A small contrastive image-text model, trained from scratch.
Training: cautious_adamw at rate 0.00073, 20800 steps, batches of 256.
Data: 195000 training examples, 27.3 epochs.
Rows from block 2 of the image encoder of a small contrastive image-text model, named by matrix and row number. Rows with one number belong to one neuron. Each number is 128 + 32 x the weight over its row's rms, rounded and kept within 0 to 255. All counts start at 0. Numbers have three digits each.
After each neuron's rows are labels from the 100 images, of 14848, where the neuron reaches its highest value: "patch colour" is the nearest of a few named colours to the mean colour under the peak. Only what is clearly more common there than usual is listed. The data: drawn human figures in many poses. In brackets: how many of the 100.
# fc1: MLP up (encoder.blocks.2.mlp.fc1.weight, 768x192), inputs 0-63
# fc2: MLP down (encoder.blocks.2.mlp.fc2.weight, 192x768, transposed), outputs 0-63

fc1.401:176105128128115102191091128128180102128128170128164128128056128090087133128128128128128109128064128128128128128028108128128160199128128179150128128128128169128128128125158128128176128097128157
fc2.401:128169124128128159164128096128128199128149128128128128158128128204172128205128128128128128128075175095128128128150128092128128128091128192128128075128092128128128128128061128128128128128128128
patch colour: black (28)

fc1.203:165128148128128172049128128057107098128149203128166154128098128128128079128128165128128145128128070128128146128164128128202128168128128128178128150112128183128069128152128128061128106128152128
fc2.203:110128128165101128128108128161170128082061128128071128128216128086128146041140128128053128128114128128075174128098094128043165128128128128128058153167153128093161128051147088190078128128128128
patch colour: pink (29)

fc1.60:128074128174163128163128158087128128148128149128128128128128062186154128196177094075128128155204128157128128092128164100067091128164096128128128163128128128128157168097082219128173128128128128
fc2.60:108106161153081128128128138128162128128128114096113128128108128128132128128128182191128128062128100128082174128139128167142128128097201179128128128101128128099128128128128128128149128128208069
patch colour: pink (33)

fc1.702:154089163128128174128128165128128169128128092185141128128152171128089128128128128085152089128128092128128128128180143128041128086128077128193128128142128128128128128128128128160128128166128128
fc2.702:128087099128180128128098128128128128090104149075181128195096128128128128171183146190188128128128126128128116128128146128128199169128195128128063128128128128128094128128128128128186128166128128
patch colour: green (36)

fc1.127:128104183128057166061107128167108128128128128104128148098128162128148191193128128106091128045106087156151180128166117073084128152086047158195109065100106128104128128077128128128201128128169128
fc2.127:128128140128134128194128102085073128200162128128114128116128128187139128128202128128128128128144128069128126145159099128080160054128063128059140128128128128060128128030164042117128128128128128
patch colour: brown (52)

fc1.740:200166147081068128079161170128097165172105078128128128128128153128128128128164163128128150146119128150128164128128128128158185128128128168128128087163128142128174076128186128128102067128172070
fc2.740:128128182109079101101102128162128128128128102128049128128128168128233150128093050176128076128128067201163128128128128075178128152101135128128171157128128128128072175151128128128128128128128079
patch colour: red (27)

fc1.649:150099113154128128128080092101128128068128180102156128143128128128131128128128156146177151101149101204163128185209128128128128151105171128128172100107128138111112128128164128081180090186128128
fc2.649:061164149141128146090077115142109128128101128111164190176128100128181128108128163128165146048154153160104170128161128128128128099090128128092171128090128128094084104128128072128188086184159128
patch colour: grey (72)

fc1.344:205090073082077094128106197096238169128128128094128128113128128128128128128122128098117128128083128128128107128083169128173128166128128172128128181182172103092115033085061128128151114128128083
fc2.344:189183128095128128128198152128128063071128128174096190095173128052128128128093170128164128128128141128076128128155128128128128128162151128128128117255128128123102088128128109112112128128163112
patch colour: pink (29)

fc1.767:128128128128128128088107128128128128128128128080073082128210128198128064128128128157128128128128128165093113128189178128167128128128128154128128188178128128165128062128084113170176093128163128
fc2.767:092128128116074128100172178128128112128128051176116180092128128060128128024112078099128128167128083086128128128128117216128128159128185068128128151169163128128079171083132156128128128076091189
patch colour: grey (62)

fc1.243:156182128149128128128083128128128128172026149186128128128157096209128098128128128147128128066128097128128112128128097146128128128128171187166116128112128255187151128147095160128128128128105128
fc2.243:128219128128152128163153128064128162128128128128059162128128128128128086174087128128128085115128128071128128185128176069109073128128128128072128105108143161128146176210128128086062161128128128
patch colour: green (41)

fc1.574:146128128128128090128128128091128135175128143128128084128167128174163180224151188101128128094128112128128191128162191082128071128207128158065166128128164128128108128128128128140144084128128088
fc2.574:128128169128163128161144176128147128131128087128128128128096128182086128166128128128143128102128149097217128128128178128151165166156168084128186128128042128099128085093128128089098093128128098
patch colour: pink (51)

fc1.508:128128128181128128169128128128128128128128128091188087166128103128128187174128148128128100128112173128185128128128128095201128200102128155168089128085128098128128128128128092090154088075128185
fc2.508:128082128128081128194169128148128162128128181117179053190128128165128128128128154167205099075109163128128128128128075101143084128147128100079128073102128069128128128128156128128201128104128153
patch colour: brown (52)

fc1.68:097128128157169158128128128128187128128128142128128082128175161185128128128128088128128141219128158096128183128144128099128128128180084128128128185128128101180128096128128182128128128128128160
fc2.68:082128195155128128128141215090072128128128128082128101128128128166128102178066053177086175128128128128128128091128154128128095128128128109128139152128128157099088128154087128090088203084128128
patch colour: pink (39)

fc1.9:160110104102128128087128183128128145128101149076128186138128150128128128186152106086185171128128097128128128128128189128235128128128044154075128149140128153115128153081204128128128128128128128
fc2.9:128128128128114046128173128092128128128072128128128128128178128128128128128107128128128128128128088160192099128092100163079128128128128128217128082128128128128128128128153110187128128114164000
patch colour: brown (52)

fc1.681:157128128100062074128128166166173109182128109185128086159128128202128157128167157128158210111128128128128055179128128128128095182109128184128128152153128128110083105110083068128144096077128128
fc2.681:128171128128088121089082128165101128128128110171128156081150177128128128119159128179128104171152168092148128128112128093128128128228053128080128098128110128128096105128128092128101076128128128
patch colour: green (29)

fc1.722:128128169162099106128071128101117145128090083110101168114166070088104100085124128128106128093089128128110128158197128161128128128098191128128128154128128107096084162128128106198165162108185146
fc2.722:082077106159147128128128128128182128128111114128145175161184085091128128128102191194143128073097074158083128128155162169112128128087128164128099173101094107094088144111140100167154194178192128
patch colour: blue (91)

fc1.713:094128128110101163128148184159176183157078165155095128128128128207128128128128095128128189168177172105128128128050163101128128128141128128128070206094128128128128128128066187112128162072159099
fc2.713:108128217162153159128156196055128172179128128098128180088128128163066088128128128145128165128193128128147155072157191128128128128128128128128128156128091128094081128128073128097128188147128128
patch colour: pink (37)

fc1.176:105109151171173128128128128167198200089128128128110074128128096128151128128128097053128128231128166128085162179128190128128156128195068128128155171128078100117103154115128167128093084128128170
fc2.176:064128128197128145069174189128128202128075128128128128128154128106128105154128063092128099128210128141128128056197128067108128128128099079128128128128113161128157128196128128119073171144128128
patch colour: grey (72)

fc1.403:128086128128128093128055176128128128128087083128128128128175128145128128152128146128162128128128128128069168076093128098128128194144142143169086128128128128098107136098031128128202128128152128
fc2.403:128089145158128105128080128128169128107096128149172104128128128128128128158128164097111128077128128149128136128128128155128128150105128128128098110128104128073079080128128143128197138175128128
patch colour: blue (71)

fc1.459:128169113128128128128119106128128128128088183128185090159069092128099128128174167173095147146167128056128102128128128095180104128128102128128128128128128128155128097095184128128173128093098146
fc2.459:172128128094174128164128198056128128128128128070128128128128128128128188128128128128128128176128128162128128128090128193128144128170128191128128128069128128128170128128128128128128128128128112
patch colour: black (29)

fc1.633:128083128189141128128128097128128114173110073094128101086128069107128163098158166128096128128145105138076160128184128128128157128105128128153083115128168128128100128152099064155160128072128062
fc2.633:128100070194174128191128128105108118165096128128164093128128067078128163128068128088128128162091128169155128164163128142128102128103116104128128128128106113152115135128128111195185185082077128
patch colour: purple (35)

fc1.96:184157091128177169128069210128165128103128128128128128069072106098128084128128142128163147083064067128128128107079086128128128128128128128194082156160128142128128076169086128070087128128128128
fc2.96:155054128128079157128128080128128128097088128169072173128136128184071098179128156151114145070128128093188161128134108128171128128156085128128168128128080128037101144084128128128128128133108079
patch colour: grey (62)

fc1.175:237172128128060128128128175128128128111074070128091128128128164167128128104108128081154128128128165152128091128128128153128128128128128154195092078172188128099109058128084077084128099128164128
fc2.175:128174192128078107061156100159128101128063128128128195128128200128128094128128184159142090128128171090133149200169088194128128128206071128128074057128128128128087148128128128131128128143112112
patch colour: white (26)

fc1.242:109091189128162128128128201128176128128093128128128182093128072169149128128128170128193098128128128128180188128128071170128097128128083128128128128082128097128111128107179128147128156128128034
fc2.242:128115128128142128140070087128139128128128090083108128128128128154156128162128196128128105128128093128128180128128098128128128128078209166128223089128128200149100128128191160064090076128128058
patch colour: green (35); pink (30)

fc1.624:224168154169128087128154128070072166079083063128128177069085128111128128148128109128167128128076113128128091040128137108147128128128210128128128128128202214192171128128152090128128079128128163
fc2.624:143167096128139128081128097128128128151128055128082128128128161128128097128128128088058069128158128128128164128128162091128128075107128128054106138128128128203128182222103146088128128128112128
patch colour: brown (53)

fc1.525:094128128128128128144128101128128167128049148128128181128167128128128128128162128135093149160128128193128128128108103074065097128128105128191046128106092128128118157128054155181128128128128128
fc2.525:095081128154128128128082128128128080191128128079168177168128128128128096128054128128139128081191128128128066128158128159158167128128209112108128128128128088075091128108155128128128172128128128
patch colour: blue (26)

fc1.547:177143128128128128112128188128128128189114169128128102169128094128146151202128128208172128128128128171128128128153128085128067115128087157193103128128108099089128128128128128098128100128059128
fc2.547:128128083184128157128228128108128168203128128114128070128128128128128128128128139241128128128128128179125085078182128128198128128078171215128128128096128085128128128158128128146142182128148128
patch colour: green (34)

fc1.124:128090128128128128159128163128128128087097128171153089128098107154128128151153166128128186128128179159120084191128128180159073128174080158144128128128128128128128172128180128083186128072147128
fc2.124:128225146128128128154103078171128163162167128128128128128128205174227128128128128128128064128128128165209113128128128106128128057128076157128128038146094128128128128128128162124128128143091128
patch colour: pink (38)

fc1.415:143128128128128076186111128106128128128128128080128128128128100084100128128172128128089107093128128128128128128128128162128128128096189167169128110113080084147128167128128128190128171167156128
fc2.415:097114110128155128153168128128128128128069128096159146168146128097128128161128181232128128068086105128128128128161128161154128128095128170128107128107093094128090128128184128134151185175184073
patch colour: green (33)

fc1.182:128193128128140128128128162128200182096128128128128128155128128083154128128128128128163168163128128128078089152170128128184128207128166157128128128128107143128128154099128128066128168165128128
fc2.182:158128152128128098128128128128082128193077128128128128128202128128159094154191128158128128212128128128185128128147128128128128128168128178172072040166128128128101171128128128181128128128128120
patch colour: black (49)

fc1.653:099087068128128104128104128128128139181128173128138216128128128128145128128172128159128178056117106190128102128147128104128128198128157167170128143167078128089128128074046128128214128100128128
fc2.653:093086128128128128128169161128128164128107128128188128128173108128128177128128159128136128128128137128072128048128128181128200157202128128149168192128074089064087033128128128181113128128128128
patch colour: blue (25)

fc1.249:128128090177128128128128097148128174164128203128128029128128128128197173128139128077128128128163128128102128128210128152093077173128128128096128128128162128128074142128128128160095063128099128
fc2.249:094119128128178145114064128128159128128077067112128128178145059135089128128128177088128128158128177112174128128192128128128138128128128128098239128128122128128084128128128143128128110103128128
patch colour: purple (83)

fc1.561:201144065073074128128171175137128128128128128175128095164128128165128179128128111128151128128083101152172128128128178128160162178092147128128158104202159144075059060096128073090128128128128115
fc2.561:153171179079152128094128128165128105128094128192128166081209163104128095128128158128128084155128164090128128128128145128125177128184088128128143081230169143114091128128083128128128083128145101
patch colour: green (28)

fc1.24:172128082102079128128069128128162128128103128128098128128128128142106089128128128179128170165193128128148128128128128128128087113128120128182168128172099150071128128075080085175128128061204128
fc2.24:065128128128170150169171202181128128128128161128128128128093074128128208108110108089189172183100128128085100128128128178092128128128167000101108152157128128128128128072108161128128128128075170
patch colour: pink (43)

fc1.638:090128085128128128109080099128098185168096145128202128128145090179164128148128096073162182143049063223128065187079128081128180163128128163128185217128128152128128128128102085161128088128085128
fc2.638:109128060170128128128175051061149172128128128150155191160128128120069156128039128185128128148128128128128128206109128128128071128128088169128090128128128092128128091128189128097069145072128128
patch colour: blue (39)

fc1.186:128090128148147128128091128038164128128128153079128154112088128157128180128128193128128151096128051128154128198163128128195128173128161128128148167160128128099084128128084128128174128093154128
fc2.186:080128128128185128193128128128067169128128070128128090166128063093128171168128172128169128128069128128128101128128128173101146161128128157128186075066128128082128096076128128178128128128128128
patch colour: red (30)

fc1.400:128128128128071089128128177128128128167092128090234128181142128206128204209128173128128109128128096128167128138154093128128128155155153128157128128091022128128105090105170128083164186096198128
fc2.400:128128164128128087239095066128154128128128128128074033098128128128128071128128179128128128139128128128128128128091128128128128128068128169128128128128053167128184128183128154135128128128085128
patch colour: red (34)

fc1.741:128172128128147128144128068175102092158152173116161088128060083092128128159128150128128128160162152081128110088084128112202108205172128128164179105115128154163128088128128069162153105039080128
fc2.741:119116128156167128138128108089128128146097086095160110178056097128128167128090161101177104157091154094153128149128142153128168128164128187128128095128128128108128162079128128128185128054103128
patch colour: purple (43)

fc1.623:128128128128128128190128191128128096087128175128151128136091128128128128206179128165128128088185128128128097128077128128128070158128144128078128128128128128128207128152128128099128128159076128
fc2.623:128139128128128128167128173080107184187079080128128128128164128128128128176177170128167128078109128128128157128089128156128178128128128128167128128090066128115128128128128098175128128128128128
patch colour: black (81)

fc1.599:166167152128128159093128128175183194128178206128128104139191128128208128157180128128128149128171128128106176162128128186128106154128086128128169128069082128097043128128128161128128094128116060
fc2.599:116128128128069039079128088128149186165124116055128128167128128075144144180128105113128128176080128128154174162144128128128128147152051128128128053128128172128128128128169128138052098154184076
patch colour: grey (68)

fc1.85:102128091172144128128128128139155088199128128128158089128076128128128128128178128128128128189166128128128128128128079128169072128128115093128128097128128138140089088107070128128162095078077103
fc2.85:128116128169213175142128128128157141137144087071167100128076033171080160128128164102146128175149159128176116128128112152168128128140151138128192128128107128128132128102074181154156099112044147
patch colour: purple (67)

fc1.309:105128069174164128102095093128102128128162128082166080146101099128168128149166172138156154162128128165099128128167086128179080144128128146128168082128160158128128105155128101128168128106084098
fc2.309:100157128145178165128082128128128128111128101149128140196087068112108168128128155060194128128128187139128128160143128180114168146128178139145186128128128152099114093086088128128156073114119128
patch colour: purple (31)

fc1.173:085128128128105183128073128078128128064161128096158128128128106093152157128128128128081174150128057128128163128109128173128128128128128197162128075026038128138149153128143177128128128176128128
fc2.173:085128128148105169138128128255109128128128190101095097128128128128128183081067128178128188128128104160128128128128076128187145128101148128154128080128128128128128128128151155128076128086128128
patch colour: green (25)

fc1.484:128084128111128128083178172128128128079128128091171128128143056128128128185162128185145229044128128155104128092128206128024128147128128170128128080128128128164128128192128128128164128128166128
fc2.484:128128128128128086128128184093128128196128159088121128128188128177128128142050145128172070128142128128128100085128147128175128128080128168128192128074161128128074168183089140169128166181177146
patch colour: green (53)

fc1.306:101159174103080065079128165083128154160074170128128128128128159095128163204128128222155128093128128128175101139128169128092098174183085128094128084053128086128128106128039154128157154078070076
fc2.306:071048128128160128128128097128169128169128128065128128128075064166073128094128128154128125128163119128068180096175128128128076086128128076115184143086090080128128128128128176128128097150128155
patch colour: black (25)

fc1.372:146128157128098128128128096128093145128119087128128160128071065080128153083108159147128165128128076138128168128161128101192158128128155128172128119128162128128128128156098085151128128071162085
fc2.372:080069128199128128195128082128128161180084128099153112128128075109142174128128172093128128128128101163128166128152128128128128128128078122128128128073086113107090128095128079150148128128128116
patch colour: blue (58)

fc1.751:113102128128128128107128128174128173128128128128128111128170128099128159128128165095128128170128153128155175186163128094128160071192094086097168157128111099094169071115128168112086067128128128
fc2.751:016128131199161165092139186128128128154109128105128105128182128128107128128190102051128158128185093128114128086128128082128128128128128068085154128128128087074142128160128128128128128202128128
patch colour: grey (77)

fc1.406:128145082128128165128128172128128148163110128128172128128128093141149128072170163152128128099128128155150128128098167187128128157128170128128128128128161186128128128155105113155166167052128124
fc2.406:128160128143143092128109159128128180128155090128113128171128128128173112223128128151179128105175082090143094128116160128183159162107099162175180097062066128056128109112128158128091128128088128
patch colour: red (60)

fc1.361:198150128128128071128128205128128169106128128128107065195206128128128187128128104128128128128177128128099128197104163155128093165210128128128128164167096100080096044128128128153128128084096155
fc2.361:118128128128128144089128072128153038073128128128061091096196128075218128128217174091101128128128166022128128128128128128085155094171052128128128128176111177128095128128128128119128128128101128
patch colour: grey (69)

fc1.708:128090093128081128166143128180169128168054113199169196128128128090128128164174128128177128150110128168128128091098128128103092158128128161128128156128109128099128128057128078160128060128128128
fc2.708:047106108128156128128115128170128180128128140128191128180128128163087166128105128193128128128128101178128069128128128197187151180133202133128128169128088076088128048128131128146128128156180128
patch colour: blue (26)

fc1.245:100060148128150128128120128128128128181128128128128128128177118159128128183128175155165128097128190161208218128179217128128128128161128128174213128128093128167079101128128109128144128159128150
fc2.245:128128128128145187128128128128194128128128128098128072128128128170089128128128194168128128093128128125128085078128128128179166128128128128128128096077103128128128128128150171193128196149128128
patch colour: green (25)

fc1.390:128128165196128128128128128174128145072128128128083145128166105157088128128128128128155128128128128128111128128128128128128128128175166110128128128085128162128128085128128128088128128077128128
fc2.390:096128128173128128128099083128128128171147128128128197128111128128128152089128128091128128188128180124128128128170202128128166128128071128128128106128128128082128147087068061128121128078098159
patch colour: brown (53)

fc1.365:097084149128165128128106128097128128128112128128174106170128128128128150203180181146128189128170150128128128038104168128128095128154098110128186079081095128083128128128128128128162173128157128
fc2.365:128128128128128128128128128175128128128054190041109128128089128159058182074103209128128128106079128214089108196128100128160128190128103111085128186073147128166162128098128128128174128087128128
patch colour: black (94)

fc1.282:119128128128092056088128095128128128189128112112156128128128094175180163183177167128128128128128128163161123167156225128128067165100062128128143071128128113177128086118128128120128103034128087
fc2.282:128128128192185157202128128128169116128128067103128128128128128128128128081128191056128128161128195128128128128128140158067128128128128128128172114128058128128128128108083150186128128128128128
patch colour: purple (58)

fc1.608:146128128143128079128143178128160167144072128096075128128128128128128128128128128112106135111105107152128128102088183128084109128128128112128128204128128128128101138128077128162128128189128104
fc2.608:086128128128128128128089128098128128128172128128156128128128128098128128165175149150174128098128128128059128140128093128128161128130128163128182128048112111128052128218128128128152128163211128
patch colour: yellow (31); orange (25)

fc1.568:128187128176128128128077128128182128128022183196078159128099128165128089128128128170155087108077076211193128156098128128143128151079153161128128110128179240128128128128070128128193128128048128
fc2.568:128196128141176128162128128095128143162197128062059182079128128128160128155078128128102085176173083128128164128128116085128068088128128142099128102091128128128152159196176150150064157128128128
patch colour: orange (27)

fc1.669:128128112151128128133128128158128189165082097114166128080128153185128128128128177128128128190076128128128128128128102085118166128128128168128128128152128185128128128181214056128128146067175092
fc2.669:128128128099128128234023128140208128128128039128128074128149128190128204128128095155128128133128128128225128166128128128128128128049120146128163128128128195147128083128113128074128068128094097
patch colour: blue (47); purple (28)

fc1.287:128171128128079070128128107128158180128128213128128128115128128128128128060093188157091075101168128128128123128128128133166175097128156128128128128128211188128128080165069128128128095128128128
fc2.287:128097110183172233149128128128128128110128128128178128128128111095128128128128128128128215128146095128074201128069128106128128065128074162128128128059044128114128128128172128128128151197128190
patch colour: grey (69)

fc1.14:128128128128128128105128160128084177128128128128143128053184162149100083112130186179184128128106081128104166128128099128093128128188110149128128106106150192179128128110166128103178128193128128
fc2.14:090128128128128128128128128159093128158128128128109156172166072128163223187128128128128128128128128128169128128128193128139128128128128082016128128128108128128128153174128128128128128053128128
patch colour: orange (37)

fc1.45:128162093100065128128143128142176128128128128176128128128128128128128153128156178184128128138147075128128088128075128128087137128128128168128083128128128153128128151186128169091103088158128085
fc2.45:085107161128128128091177215149128128163128095097100128128128155143128145159171128207150205096177170134196128073085191128128150137067169176193154107099045128087128128128086150128074179148166128
patch colour: yellow (51)

fc1.654:128102128076128141128128172128128153065114128150151086128128128128128128168161215128128107109081182145128128128128101128204128128186104085105174128128044128075170050048155128128128162128128128
fc2.654:128128152145128128158128152128152128140189199106128141100128128128128128058128128128150149128160053128099128128053069088128128080099128128128114116128128128099201187168128161089128151110081128
patch colour: pink (31)

fc1.566:128128106128093128128083128128128175128075128128128128128209190162171128171154128128177150128128188085167128128074128069064099157075076148128128163128110094128128128128128161163128128128128128
fc2.566:094128128167128128128088137128186128083128047158128128200128166128128184147128128200107128128128082128128128128128183174128128177128128166128128167088062128065128105090128128128128163078156128
patch colour: pink (54)

fc1.1:128128128128128156128128128128128156143077128171128128165157101148128128128206128078149160201128128107128175066128128098068128153128152128128051169128128128128128128128128161128190101128074104
fc2.1:068128128192128128128128151128128128098128128116156128128128165170090128128128128200107128083128128162046053050152203158203178128128193128128128128128075128128128111128114142128128128148145172
patch colour: grey (69)

fc1.570:180167128128128194057128128128084191128128177067128128128179078128176128161128185128092128144128128176198128128128178143107072128099081146128156103128128178179128128128205164162128128182143095
fc2.570:084128128128135078128128128183128146128128128105142128177165128145096172173082137128128090128128128181146095128176177106157074128128151128092148087098061081096093125128074109128128128087143128
patch colour: grey (71)

fc1.763:154128128128081128102128168167176128128128152128090086153091102168128128128179128096165128067077128128128166175128128128174188146128128158091128089128155128102086114180171157152160128128152082
fc2.763:128128104088096062128111100154128172128119128161093128085128202128195128128073082093128031154128049162128092128128112126128096128128087107156128105149167157193167128110128119068128129093128053
patch colour: green (25)

fc1.223:188128171128045128113128128092128128128086167184157128186128128128203128128128128213128168161084092111163128128153128105083058128128074168128133128080128199128128179128128128128128128128128052
fc2.223:128168181108128162037174082128128128128144091082128128128155150109128095153152128128147128128165128128106128065128150128071128163214128128141128124092128103164152128151062128218086131128128184
patch colour: black (30)

fc1.320:152128114128128078128128077128128128166128128128145072128128128195064152128128090128128091068128156149176198128181146069110149128098149171218175128128128128128128128189128128147100097077128174
fc2.320:128128157089128088128093149128107128204106144128063112077128135183128128116128128085079166128128216128169177177128145109128104104128076086128123101150134161128153128128128128092128064174172056
patch colour: green (27)

fc1.274:102192169128128163108128190128128179128066149128073128128128128169128128128098082128145128128128128100148128128128128102042160128128101128128073190128095150128109128171063158128128128128128128
fc2.274:101128169128142110156160182108089167128128033062152128128093128128128128128128103183128194142173128103128128128128166165157093128128128128128128168096128128128050128073074128096128187111108128
patch colour: grey (65); pink (31)

fc1.332:140103066128118159128182106128161128175146128128128128128072128096202157153169128128101128173176166128158089123128128128078154128128128101174155077128098128152128117128128128128158100047094128
fc2.332:144090128144187161204128161101128128103179062128128072128076093174090183128128128082128128229171149128199108128084121169157128128128128138128165095072128121099128128088077172128128109059098128
patch colour: purple (71)

fc1.72:191128101135128094128128108096094160064061119159128128080105101096064128109134171147128128080092128128128158114128105090098111089128094128128128182128174234174128080153152083128128162168128169
fc2.72:088128128093128183128128050141128128128167027122139128145157128128105128128163155128106128174172128178194128101128128128067160060086128142081109107098090118188128128128095142160128151084127102
patch colour: grey (65)

fc1.602:128128091200162095128128076149128128165149100128128149128074068103128172080172155128093128128151128128128128158128101128128128128128164098128101116128153104138128088128114063128128118023128128
fc2.602:128069065230165164184087101128128128173087092128157093178128036061128189128128153056128128179048128128128129128167106128128140128128128128128128128136093128128128128081093096128154128079061108
patch colour: purple (45)

fc1.646:128143120145128105080163128223163189095128145128105054128178156087128128181128080042128128128150117128078176128204114128128113128214062139082186164110128128128128179128188128107128128128128128
fc2.646:128128128172148128128128128128146171128062102089090128152192128128128145179134156083128108128180128113152128068128128128128128146174046128128176109128091128096128094196128164128095108189128128
patch colour: grey (69)

fc1.50:173165128160089128091148128128095152128096128098082128128128087160097181128179144155128128046160128138205214128145128128128128128184095128128128080128128204166128098128180173128128128163128119
fc2.50:086128128128128128182128048128105215128128128128128128111128128136128139148128128097117085185128039128202128174195128108128040099128128128111128084065092128128128128159136128121128128128128084
patch colour: pink (37)